{
  "dataset": "drawn small creatures on textured ground",
  "train_examples": 203450,
  "horizontal_flip": false,
  "translate": 0.12,
  "inner_norm": true,
  "init": "xavier_uniform"
}
Rows from block 5 of a small masked image model, named by matrix and row number. Rows with one number belong to one neuron. Each number is 500 + 40 x the weight over its row's rms, rounded and kept within 0 to 999. All counts start at 0. Numbers have three digits each.
After each neuron's rows are labels from the 100 images, of 14976, where the neuron reaches its highest value: "patch colour" is the nearest of a few named colours to the mean colour under the peak; "peak at" is the part of the image that holds the peak. Only what is clearly more common there than usual is listed. The data: drawn small creatures on textured ground.
# fc1: MLP up (model.blocks.5.mlp.fc1.weight, 1152x384), inputs 0-95
# fc2: MLP down (model.blocks.5.mlp.fc2.weight, 384x1152, transposed), outputs 0-95

fc1.590:578461505487485540402446441549556510491491513557527500539445514516477524516526527495485515440494462528492522510516507499525549432517524526430506461517497531506432490525501483530505487477509515558533460556501494508512434499471446562519435506563458547554454493454511499465525549419540581537
fc2.590:493531524503499508477494446473496566574509527541462517477470461465516475466529525485525461571502506471578568465506484481549601453443521459492470475502496507533559512482532488543466474534456469527501536514492424484523542490463498605471543603547486482509507447497549495485505513478494505459
patch colour: grey
peak at: top centre

fc1.381:517508507476464520433437518464563528490467445452491426478468501500466498499483454552510466526454462521506444475384506490452541561482450544540410559532585469589436516476412553473486559500519506483524564498481496514490419447561507533491559470503582519567459466536516480573434538449517476439
fc2.381:546487517552514550477523494498522493514411530496491526484534525503510468471470509523492524575528703422532470508497521531552525430472535505460510532483489547513499558522630508550521435449499513567505524485552552510471475489498440529490467433481493519441484445493528523491515521464511485529
patch colour: pink
peak at: middle left; top centre

fc1.110:471459514528470503511523531464451411462512499527516454612445446521519523466508467522472443471509550530512539493545509478466474513464474520590515535501498457525458453472539499510505425477505408451496489505569549456517524505481518508525530499449589510440560521552508407525501521524546489542
fc2.110:471436544542483517499522442496544475545499533527467475527521490466479498537593528502513564474580494501567496481474509453428497531561530506443519503465503492506505555494500481454493474410468474519506439500480498527550468500529528457464519531504504484474539481555520483528494445484501488520
patch colour: blue
peak at: centre

fc1.76:552511546455494472455501519506576484489501387466568496513604519511480576464478471468515497505439484432503592497522484484503516460501540427518473477494438535534510527477468481484482559555459486525470552536496543490488529478535484461505478520567586494513527471485538490482507536483487536534
fc2.76:572473557513482459562485427517532465518456538535559471494546472509524523456556518525484550529456550513450537504541532533475447487408442474424521482493469508512528547468516494532527465591534481454448514496496552571424489503461557392550461494514452529539510472490487493465534502471488508501
patch colour: grey
peak at: centre

fc1.148:514542442448473475478517458582474488523502521494446510517572413483466490547538503490521461553403481453556533518431482390535490605596569522560453522505496430483478562546484507512481523548544524489489511420494522555528494525542465445488521527517494461466502428481497465484496511463543470504
fc2.148:496513494497542487496552471515503401469500476466546482522397484509497448548405525523519496526476541483480459503511470489463615555470528479593525526513430502486524459480505522552507529478530453496563523525505394522515522527535551478463486559563519496485484535496417479468543466493453505482
patch colour: pink; white
peak at: bottom left; bottom centre

fc1.459:502482523481517463491480511485501492531527523485497485545440509474501502502434504560475492471537468495428485540453477461473490521487508518527501517461511435141437502487516506473572535525481540481474503489474534499489532489443478437475489540533496592493500502490524521530470526529489468512
fc2.459:484501520495510451500466461472538474458580509455486490510465558476517521436504498544486543469543520495485550489537463555517443460479545467372513440569558473487445496471506461468518460531494520530548555527490397539503503455409478508499540481540434507516504474538463538487529502490502545524
patch colour: white
peak at: bottom left

fc1.480:499496545469507521454583448510496534549527516478488496512441477506522421479443443547503516530507480542501504506463448490561535463500486497516537471533440491470454456513544541437520532527500538589486531523498556529464513560541414535479525549485478510472534449526471465487563479375514542424
fc2.480:453483514467531478527501480551528522496549445555511465500449513468513541555479575485491491523559576437501480502488469489530548397604533530506509526479456476476460472424525421533487510554528455502537435489513539508438481599484513539437550545453503446480515471496486503513401513496469497456
patch colour: white
peak at: top centre; bottom centre

fc1.317:424474512520446530543508574527506539556476505495555493532489491482530532508443477518551538480485473414457520470481525549483476502486535548453491503571453531495658549569457483454505517432513472451582543552521529523540494500553521537552520528488498509475480550484534491544460425502478514523
fc2.317:514479495523517488449518513490485471515487524476546488535504560517501505543471501538472502487443516524555462425539472419560520485486507479580533460456516520509562489507441531486508472483514444629468443509491544534562544505560548494479468489481469449532527487537470532500622451544504488472
patch colour: brown
peak at: centre

fc1.27:468550505486546503504483527540512492432449426520490438490474526492593548487542392597457510464467524434449464506490540468467489498488476473463525509477495490401456503469476552520437516465532511519469452454401518498452492500520432496496527423512448580447507443449529528506623519505486448485
fc2.27:514523545534486645505521419516514426543491528530568459438602470523474483465487494462467563443460488490526517517496483468478472476509497485487508465522509518456550455481599463513544553492426522484467512442500490488538419512463466500493476454474515464511542468373423535442434507501514484485
patch colour: white
peak at: bottom left; middle left

fc1.205:530523543525480475465535437544419501450498434441435518505485513504444489478489472584446548465495453555562571497560562514479478514504491507559521378572455479462476458547502552512521487520528513457456574452567455535472505506489505493420485545445520459503472487436503541504504531492541527449
fc2.205:525458439571452491553430554459493430478490465477471561454517442578526553508520473475524523481535519473495442514488453518512522551518545423485481360472576469503538496524462449559538499493490505580509481383483525540455517505485466453402517508506454474501475535524473512451520532522494480515
patch colour: brown
peak at: bottom right

fc1.516:521497524531455530525468473585509531460504439542516473504506439478545490509507484491536554516442551498472586523547495547497512477441512525572522482493533494518464522541540565469486549609499505524556445547473545456503488566557527493537440518493479496511502363533535477491515484538486479527
fc2.516:507512502498482477561558477544421472492478539479541488480534495504504554500546506554473462549528520480523452474501500486500522487420524516490499419497518509473404483547527477524478493419470493436471483420527589483493539506472567526519417590467502485491516449476453533449520538479540551485
patch colour: blue
peak at: centre

fc1.430:482484502466464588445555515435466503489485432547472501517449557482488482528469519482447538432487494488515528453468518523449372486491484457564499493491462531491525548513515525541510484498491486562482469428433505506480590539445555486452461432516504534492534487505462588481491517497507502446
fc2.430:536528551541547506543508521476540386507524477476493530481480487509519475462518460456486530487473541438540622539484520467539534540492491534528471541543461503500566532423458523558474471545431465498520473543493484526439525479450437501522519515449429474464500498469405557436451495480496514497
patch colour: white
peak at: top centre; top left

fc1.697:421508439494526530463531502479414526623467474501502558492517454497485512497492508476494519469444496539430490493439533465462478440470506446402513490502553476517503505533497536434521545495520524534550480541412466458514536498502454472514535507468494454507476552608510485468558539454520508489
fc2.697:547493531530483532504514524503494450525469481504506548438542511543476640521477427492569487458502490517478442517560487492496454555598511413540476519487572508492535467530552463483493477476489520509467477475496572496498551473527538451500425481534468498563509503483473570487463540519536522463
patch colour: grey
peak at: centre

fc1.692:549472529561510508476483562515463554475523533472448463389485467452522445517455515527527508543556534539535454484463516469458449531546451505456471565517474545473568464521479547532532541485482501598543524475517550494485492461502491442515573616473435442508473470480458398573506531427571448463
fc2.692:435548477485511460442424447473449584498511492500503526468548462488497501491455522495540464492437436479502505500517441528553537555495439497517470475501487515495519491549467521549474467547453503474513540510490514568469545463538531487533552489539514472483477601540437532475538519448517517522
patch colour: white
peak at: middle left

fc1.563:505535537497472470516508468475499536546529466478516501562518538476541520497446500513452550553502510522461467520584526505501490412498510516472505531510521484476489492496554556522554510502470500483531484527474498501499509454495561521506560569517493456463472485488494456370476520594503522543
fc2.563:498462434465514428449471528517496524434548504508511524500525444493477506511503509486461475462440505506540449547504494463512478483501497518550489415519517485530487486436518483541454518490494504614512478462458539535438500494576617474501520575490464489550470507474476518550517448490492525472
patch colour: pink; white
peak at: middle right

fc1.465:465500545477523507545493469406497504497516358458464433460506466509360487472468405546484510520448518487493446486489490521494480474459495638497541510501489548514510470526586546462495453498486619488464472493456470472552500495499526488481540445486494469493504522501530532560473489555443505454
fc2.465:570592548493533513548490494471503462493459586522546457577573556502494510467500517469527442454444472534515458534460494564569514476491442566487459421437493488496486540497412499505515550511473538471531478486504506501498457480493494501521560468514499508543472541542459468423532516452467531500
patch colour: grey
peak at: centre

fc1.648:471486447469523504462534459462496500528518514493558539464459469387472484522491535512522645497502525503455479509568606506509529543483489420520520477561473417505498586494558544529610505501494545521520553551556444526514430530517473448447489495498511506514428507492469518537472488516499558549
fc2.648:467525479538425509467494551471530499512546512488549540539488538466473499441470559500518501536518508487455526500501518522546597478470474533481513526493561551499481505588486469599473485629486522489466368532511511416514502467499477499481509508547490488563506523492465528447544482491464490536
patch colour: grey
peak at: centre

fc1.158:543462587461526595436479470521520453501516536534488483431506527471471513543481479472476547500445514495495433514533520504521568497496514521470492495489493543432542513489446546525503473548438478458580570517478494495457587501485466553496495498514454502481481535460484557523517467546535571543
fc2.158:519529514518422477569536532456521518503421466496468524442463509491515484550509455554487488502503505506540533470505497447532524436553458514480493522525539508506500494449594515511462426461496492529432503464522484540472467486494492500505414440462533473506484543469585540479562494490526503512
patch colour: white
peak at: top centre

fc1.624:549554529428530513523423434550535528399518512510406558482513563513491431457462524506487535442382548490527477519451472547504522489486426502499527486495437468503549488496518484545486496489498430523470463527602444494508456454531500539505533447499501512523505470500475488521520469519470543557
fc2.624:496446421484435527456453546475545521501497474506489522537534480527516469468396429509511489498495483539503481517534496485556526458476587462508572497577558516468535458498471436460494490437518501463530497474480543455510527461514461519501498441593512483580556462487470494519546479520463491485
patch colour: brown
peak at: middle left

fc1.766:543560480539507470529584489460623571439509523469537504565455501422477510495581492458522482495481507481519516510500549514475533485460461502595486560490517529475428463580497494466506483467491550514510518464469443436523500470437491503498506486518521525488513569493592514567567499538527462508
fc2.766:541517444467521457461440532530568526501540494424556459512479472444484513447521528531508476497526586513523499517504523480414555463479499522489501505498566483450522466516529501492452483466574522534459564465503462368490465547505531547476448587466509477521520554451526486531550548453533445495
patch colour: pink; white
peak at: bottom right

fc1.92:493477440596503592522520554410509475496521472450579451518528458428548497466500531527520516471387481557463531510510467467501484504504532427547471497476470543494498555477512439486493517430524500458518493479532502491566452448446489503551520544524495459515514507456537510534514412486449556550
fc2.92:492521495526478447512514558526429532483564505507497540466466524467521553489510470507420476539442533472473564467455479508464412454531407552456524487470544526513501496424494422545498508528480491499517554533478492493564519505489589529514549493490535487464550440566596489501420511525468527503
patch colour: blue
peak at: centre; top centre

fc1.565:479526464474465560492455558595464495491487502492522605534490496431478496511523571534532533535482528464533509551389506501437578488506508444498490489447513491468487486489547513535518437537492512519484530494513458526501532500499557579509424478512374467481547507456490490410504520550470483523
fc2.565:489508491485602497464547531436547490504463479464524471349436492499515521471547507474554501480528477559520511585524531485544445399459500469560507542543539491518430470526483527455481490518504501479479512514451430454528522490518465524537623521506510480523513515489478501524482494526480454490
patch colour: brown
peak at: centre

fc1.617:623498468444476458477464567515489495492516488509470461460571477520614424469517500578564512463488567524496559464549499518496543473577553480479505509474504449447584493580549466473511455592506510541507490464424501510523485587487514494453478507479432526523495540438425531462513537542488449538
fc2.617:528489518481521423530457446536505529472495526579569474555522494473473548505534529459568479385525440512511479486510482447470506426496443467529521444501537476511532527513503531438479486484445581449557533530507493502489522501477538423489478498490553501448533552587444493437555483519491481503
patch colour: grey
peak at: centre